{"tokenizer": "word", "text_encoder_layers": 7, "text_encoder_bias": "all", "text_encoder_qk_norm": false, "text_encoder_positions": "sincos", "logit_normal_time": true, "weight_standardization": true, "pixel_unshuffle": 2, "attention": true, "residual_init": "scaled_by_depth", "optimizer": "soap", "precondition_frequency": 50}
Rows from block 10 of the denoiser, named by matrix and row number. Rows with one number belong to one attention dimension. Each number is 500 + 40 x the weight over its row's rms, rounded and kept within 0 to 999. All counts start at 0. Numbers have three digits each. After the name is the row's rms in percent of the matrix's.
# v: attention query, key and value (stacked) (model.decb.0.2.attn.qkv.weight, 288x96, the v third), inputs 0-95
# proj: attention output (model.decb.0.2.attn.proj.weight, 96x96, transposed), outputs 0-95
v.10 098:502498520543504468479511486434491496579513492485526486460497525475464508519433418442508445527450479512531506433492444539504504405490547523416490525514556583546391556539476507511525469504482503550590470514510573501567440478535501511524504547548524462509505563505473535514510417482534521523
proj.10 095:449491471440458538520456504522583501528521539481494469507576426524507538501544511537558540493583495499471494518509517432484556536475460445533520521562513478487573545503524492554573614474490557478499495452529505531495557418501528468467507470499483508467540533547555544433566490473552546523
v.11 082:455563493464490531500538564407569435493430541517504496504449472499511478445490491510525515523473503455468492458533564523474449461468558459556510399439523492473460403520522516536545518474450537510494445512505493520423513489497512486531585434513514485520485375460499488508511545487521531505
proj.11 082:505528561500501545491542456570524556482572471550481520474499487457484446536524432543521525455474483469547486489499414480489531476534472491457446550499537554501523588509550414459461467496546473586471537442442488510534506511515529520514498563499438487472493514504379516498472447485473427535
v.12 101:520462470478453507513452477526417512458502463487450494528554516480545403532470517448543529506545495528519495480527466416513565456448484523547571488493529469561461507464494490506534478559434554417490476532420435437472455456465494483486474510402543529490510483495436448505519459530499527440
proj.12 117:502517489585521416468513478461513487476450497453521523481500466593517512487523491510442469480531520552491478539459555473522489454471472529551454537408595440528504557526495526519514456474421447520552489454523500436502527544438539507516520491601482465517436488471530516437525501474526558567
v.13 093:503478468510473480535491513531589441466421581480446529530518434560525526480552473467448509451483509475565471458502440516530467497598496522430444539510496553545532419430612487500539511530516558522492490532526494516498444568538504499460523494542482496482493463491530502535528471570539515518
proj.13 091:546453482492519487524537486490463470509504451533513470517533469472537485486510559484519558518539437480508464526585515460537529492425518513558592438488508505517520576551383471516476486460503414469397510557484506440563484442525472494529511471529486509474532520541526468466494570425494444491
v.14 084:507537510530485497459441471398491487460552496568500501576519550460474497517476481495476503524479481451515510497554462480508463400472522485561488415436508514508520553428483454480527606534521472509543450519519491459466472448546485441469449495552466527526477490583511456438512504510502586454
proj.14 082:504455473541556472458489542526504431510485520507521479412526465442486468524552467519480498458474546568499479408423523480422543545469484425467530586462506485467473471542557483525516561466477505421496497453514533542568522481520537499481490469451440491476584487477551508484564455545543498482
v.15 083:589552517442425478525491538588497451484504432540480440526447519568482547538547448478500474484570524505572481501468434545474488561559447501536558528485473495486477605472484489461424522510530526513512505503534528535529449527515477424517459511520501530489435508495503516520458518584488498464
proj.15 077:464490473550479458538537505458442567485492544445524562451460508489507470415475492561484541488421515544322472585534538559528520504479497541531505465454495538525525516500473506544475509500480439487503533549475541512548483471532461477521555487487511488471596507508496538522450502476510462520
v.16 084:425504501548448488516545426488454492544530467498544552494546541538555468480434538472596518597538542476517481542535534432506494444444542432470475531480529509540463530487485568537485512474575576403531512545492535568539515424500478465511519520459478515515515533513477516487508495519482511458
proj.16 087:550536519438506519486487509450472562495498559501536528528464433521484501470535513498468503426472499497565523522495496522471562541547461582500551488462486364503488509571537504445551480492425474532525489392514530433502442510510472455527468475489508462552453577519498503427502493491509556532
v.17 097:528499492526449497480414467534501501541576453486496464486551525475531450467503517502434566538496443563497511568465440522541531509446508538526512460510524540511391517442446444432532514474541484546452588539492488470452458547484488488487458502508521476516465472468460460489471425492562465418
proj.17 103:484410425563482471444533500525465428559505441502493505508492561561467566523481451488473455511482493453495516474505543457485460539501526476570464546478500570604491506514503506486485491494438467507509473510601449565485509432415477500474460508441559476500487485442569489563524520492517514498
v.18 081:581431439444489527502576500522499476465563482506513546551520555433499478430523527476473569487523494446506511470517488488469532461421484459541489441504494418513510516525562490505501574553426503497517525519507509540491390486517387476534505508478471482493480553537514458454485504436542492546
proj.18 083:535562455442584511478466493475494533546471552462443448450520509479416476519552525467492441477566554566500495526458485509530450412549423557502484518503530580520468506510485501583501513427473511521505468528571493474515487522578557528517448510553501507496575481505485540443495496467528466482
v.19 080:464503465488507478498555468467563516551409491467447509505570429486532449486472521495569481495536512465486505495498564554465441463442491470495534485504529499471471516468530518512462412540493557451485472473546526463535434531500553443505536520459487500478441534516546516370575527503560572478
proj.19 089:492489494548491483469530593480546488488495594456475497514499498484470495507497562511471494458530457518546514507500482374477606476548414480527468510495558418517457533511497524505515526428435523553500484441429547464497591482507471527467520534521498512493552533496456520504475463441495444561
v.20 079:585505529490465483489447508453466483542618546493545562460413524510526461489509479470494466550468480573534547444497492448534497489528578510467556493520523469478508489512505474475483487509406432525425470509498417551570457489486522504531570492529507425446459477510561511532479502483491502548
proj.20 088:536445460472468597531502456531563505482456440456509489480534482555481462501472460504540594503545515468467487491430525529424527483455503501440469530477513564473510541525498511503481577518591530480527493498465467507427532417468527479453450542499500544556525502500410530446545465504507487425
v.54 082:530467448500484471462531452494569507526491520472522543519458538491527503509420578472621469555555461479508524452516503507497509453535535517506504519482493407540467521505526507538543441546480558449520487557466429488579500487477534518481513474560463500567499492575570468565433549538514542508
proj.54 078:493534551525416502508506553531492489392489438547450568438443547495515491490482382501452527543469521454522512470461516528455516514393489463496575421509506536498497459497495487528482479521558523537488545475488537547518540542457471592555463488464569505511529465490495500524527502460496502463
v.55 103:463481530538486467466517492506590486512500521469537498507501485409470542536492473460495491479432534515530519474464456467462513457462501542458502541470552534505426503510507495493416500520489600554578485472499558588426512478522506536433414579467492490500569503577502517535523515543419497500
proj.55 105:519466461508510453501526527478461486527460458507515489519507487521504532460476535582524470573525545501513517444523491451587498485480534432512448437528448592560582560484540472538508438557518391484521502528543523429509524528484534500532479483511501451554406497475551505549436539445511502493
v.56 091:546506451471499557495546493447540488491516500578533538545489521574560494541511564442528502503477510564512520480509504495461536536478568511529523493461510452464472538465486500466492511589449548492547491470581490484505527475504501560496565459461416481486503411506595559433437475469432450497
proj.56 091:468514542518495446469531508453470507491555493501504495435455556477450481474405484555509448450517492508553490557532553485499532524428477434514500561498508508532458489544530440503459485523542495552546484476473483562520520516495511479443452445490583504512518493508503361548541585492589535497